{"encoder_arch": "vit", "encoder_norm_position": "pre", "encoder_bias": "qkv"}
Rows from block 2 of the encoder of a small masked spectrogram model, named by matrix and row number. Rows with one number belong to one neuron. Each number is 128 + 32 x the weight over its row's rms, rounded and kept within 0 to 255. All counts start at 0. Numbers have three digits each.
After each neuron's rows are labels from the 100 clips, of 14848, where the neuron reaches its highest value: "lies over" is the class under the peak; "loudest" is the band of the loudest frequency at the time of the peak. Only what is clearly more common there than usual is listed. The data: short pieces for a synthesised band: melody, chords, bass and drums. In brackets: how many of the 100.
# fc1: MLP up (encoder.blocks.2.mlp.fc1.weight, 768x192), inputs 0-191
# fc2: MLP down (encoder.blocks.2.mlp.fc2.weight, 192x768, transposed), outputs 0-191

fc1.307:156157064132125134144156146099080151115103162142207123124121160128130100149107105001139124232147132129089108141126138115163119066108051153140171125136112224157112107117134113114179157137108164152133143127112141111142119091147172153142138150116134141124169125133162148089103084100114135090065118083114109164167121105119120153143121168162145130110093116087115076128147066094167103127146195167149159087116111140104125132081113153109112143131076103116147148138104092112153091077113140104102117164117179152170145066102129113132117125189135126122133133062180089153186137105241126122
fc2.307:094078119135122170110133151089137170134162115074108161176188107147148147167117059148165137133152119176142178097145176150134122116183184115147164139171183168125126157056102068109123094161169120112146126085143183117131134092207080090128147195161114115098091097110071185162142111120116141163152071122113165070150070099117141151140121120086074148092059106088115104155130135162123102116134077110093104126100146125162095115181130132128129088100112149145142069066179121093141130125158117105144103165116128170103125098200150127143164094071181151116146152098092154076089112154140126147
lies over: C major chord (25)
loudest: 500 to 1000 Hz (41)

fc1.45:124129120176077093143161121191066137128130106143161130147098057120116128164092187163097154124116137100085152143137175191130104125102110156118091139154124082116171161128130172113097173160158106103135120132131132172133107118166133140185131077134163135144120137130140154150146117131139157182143131124151147159192147173168192157100207173148093131113166193162134153110115112149060110151136150110147111123147074184063029144131136133132106099103143127121138136109102128162135072077060104162149118108112141074142172134107055106088107131072097179097115111075082081086076117144116066123
fc2.45:164086127046152112122081135079148117137181143156119168092149132152111096071124110109133133090128086099056132129125141071139177114141100174118087107116112154118071123141104032126179087122117092190127157096094146151177177169151089144062109138144146118071122135157049119086132148143147113113119121100137162098124147151098111132160079064106159150130115104116088092159131157136175131100158104126090135169096162099195173039120099154143172144099073152145132154092147127141162136112135161177130087141138099125097137141154170164159177136184148081156120143134183108203114136145151159142
lies over: no chord (84)
loudest: 4000 to 8000 Hz (52)

fc1.326:149151135112181045190149102117195100155098129138089118189062135148094133115132096141143097137144120152132135158124166089142062134202092141105105142165110101123149053128143145099166139066055126112128151072145143166124119114124143094082184128139116113121136121146147111155105172088111139125103152148173141101091145113107149199146143133156113162122151142156129181071075086077135102147090174055122142048069145161140073117113128109124150113065139152072086114129151151163099156155185168089169157110120126149162167144148146077089162144104117071105137123197148152128129119085111127126
fc2.326:119137129143082207107112098135077108154134145118188139124189097092177109131134159107120095142096154081111097092130127171132160126059104077140088160124160109127154130138062115157142121168136103132139107223131089126120179144168116213132105141153160147091111170126150099143149134157152075168105086161097137145106138092129182094092120164117154098131085142099131065100171163128102180135082060187164129124136129129153116120117106150116132090200123089171102102081123101109175105115105103152123129137145105083052128129131138222157068109155127190144086121148143141190088127129132118173
lies over: no chord (64)
loudest: 4000 to 8000 Hz (27)

fc1.107:124074127090087089057086133125160158146176153093229146060109112115110140124140153147131096144081159131133150155163140155120138086145146099149068164101161172128147140128129127136075060147134141137141150086138095163097145106109130124083178030125084106077117115133143133133132097127163146110151133096132154127104102089203094159112094124102133158134109109116142051102116127104141148146161178130129139128123162134126118146164135228135130153172107159187113109131103109115146151156138149162130139082092176138171176088178139135077184118077108144121137107190193096212136167127080158131
fc2.107:079108127144142113112141105090178135137121158083182135189175113157084145140123107116112122101176116143178153131142121190125124102073129139133149118166129116190135091080138066110147085144146125146193114148130106107167128116122107149149138141107069171142101130124044092143091136143111163096158137166092149135101096099245099139102140134125182127108156123140146091129104138202135153149203010167122093121111113163072119158119138109133071113115087111116126106194088120107091091135097158160106147110103164111067191183170111165119167117115142150126060159126116141103124109145136155093
lies over: A minor chord (25)
loudest: 250 to 500 Hz (78)

fc1.509:120109119146082162128136157145111139161118196101102160065114119128144140151133128107089152182107105073126188107122091173191136161139064147174173176132131173163137129124112146136149032105119121108091209132103053120119167079115130153120057098101094144111115164179153126186126120149099145095185108098088073096144129132185146191138106160087106156131107108112135135101087110134197150123171127104147161138097121139179117124153112138118197130154149145112140113108120108118136082044105135151092126090049165131124129118138117174076136157101091059109102126128124095132084183131124131174
fc2.509:106072142137097119072095163142131109159158181078064160120167120104177138137150104087116096111200176213179126130111115132158193130154121105144114110111080166139117113020128126132135070174136099128160133081119129068078155084071154119111086156144142138129105112115147116181135110077099132138071077176119136118148060085175145093136100164097145115085098155146118083147168145083170158125126151167127074098152102153111146103103174109174081122191102135135168089165118120098165173156161176147132127110143146131125115133180153117149197145130140142165158171132135124106137114107084143097
lies over: B minor chord (28); B major chord (27)
loudest: 250 to 500 Hz (76)

fc1.140:169149079081122111102163128126162102125104138092082105166040142138128141054216045131182089106160152084117097169123142153117123117173112153151072153140071093093148143169117121067133161045098129160131192160118135167110147102093085173117134107081095144107094154096123108081133128113126143160184189133154117139134175176149144109117116146140164155136111081072125112172120145161154147163142127130136106152142095169110101131177129105110164182066185143112158149103067072127123082152136206113115165133159106120150096133171165142138120159114137115162158138100113108154162158084104148112
fc2.140:084138149170153133186097155165141114177121175156169147172192110134083094149043198155122167126132100100131155113163078108112148132133173123139158159128160122100146141120120122193160116116118075125131064176090135088105106129145134089126105112191195091128157080085109123136106148182108116102105078121073188118150059122089120113163157064144096106155106188178133164077142076163095091145105125136154118172122088095192133149086124135110132121163147159156071129152148152096107162134139074101139151152086177180096131141079148146104130076166080111124106150155156147145079111102143118108
lies over: no chord (85)
loudest: 4000 to 8000 Hz (69)

fc1.112:124172106079153116181070135159141145143112147218163151124134109091114173168153118180145043111090126108127107129114070134126097102175091128101090099122137099137129149160159032140113099087137094114168140152144144143157114125140175113108102140131137120136130111161208187178091124115114087096110117133144140191237077085141073087147124096177199146108124129144131135100095119146108160164102122127158160163150106140166058152114115088072146154119091122133108168111082161169135114156058132152129094078109109113147105134102130155101080173102073097128115069148137126172153129108116140114
fc2.112:187111137107096135119146158164149130077096079084156164122151068133174116095109113099122114144138118121119158160188156119136156125081088151106165131136139121098166102145142179139188108161127102101089144194145206210086117123141116121143105136137162108093085134131153115110161162156169108148158093132080132130133156158067069152086108068184077172157115126110114112081159175148207132095104125127120061152136136136133172081042102189117097130114118178133125079135134119104083165166100144118140145146095142183156120121110144146153135125068138098135119162189087157134118143036110130079
lies over: no chord (66)
loudest: 4000 to 8000 Hz (39)

fc1.160:085096117078147141129170156161180153101095140123141141081102099154094054138104091081181152174116181141150155126106153057179097091094084116108174116104128157146121143121098120089110085077112133097109144106126098134078174072093123153123118111102113103121116082184155154164090099140117080082111140168145118133148160118159071153136139146110191143115135116152099100145138121062087106136164135133108156089172139159104119086085101197150093127097128170129131132180144138124149122092171143144087142216159112153119175127089173072096187133148130120141160076090130077168149227175123107137
fc2.160:158077107189066189105101132178118154174162091060142074165158112126077131184121088097159136206163137138173114138138085122109129102205145144145196112111128163123094112100125143133161161153182054123154155107135140108180111109192091092094119173154125112134111109127117171146102118124132170132106104138061180092091126076159145133161092150157097157079110027063139131104112124145136121112095100139093171116142098118156089116120190111119144153155078123126139120098199167110113126140139158127139086125102083138148102125169145145127159141131176149120134059130101144083081114118149167112
lies over: C# major chord (28)
loudest: 250 to 500 Hz (78)

fc1.485:114168130154118143103069113093099135144147120080104135088106110072128161133166168121106147100179149178148156059144080151123145139066120100141106127144116153176135128177137194156123122161142157113139172130094100151177115091133043100133095122079099093111133159079088131129098100141156118103096048171054110135221135177155142089099101126095123113183063112101169089131131106124103168172122100177143101108113142135126158109153125149127138207151096125120177123164140080079166135156144145126166133115062077106153112128137152161173097098180137092199146171137081147142118160111093102126
fc2.485:120125109112127137110174101156170134117123103100151114182202164119100110125090101167107128139136123077115132146118079099174137114196140112078160143161148153125153119084148101147106082099184087172143082157173155129101138153190186123079110137143039144149117132115124142116142086129108210124128157174184139151077125121123145217114154133167150130134145100115069103082123110100091197170140138126047097191094140065134121144077101128145123111113186172060166093164086144144098155077135146175123144117118120078061125070127150122126100163110126133117155085132149109088109133135158138118
lies over: no chord (55)
loudest: 1000 to 2000 Hz (25)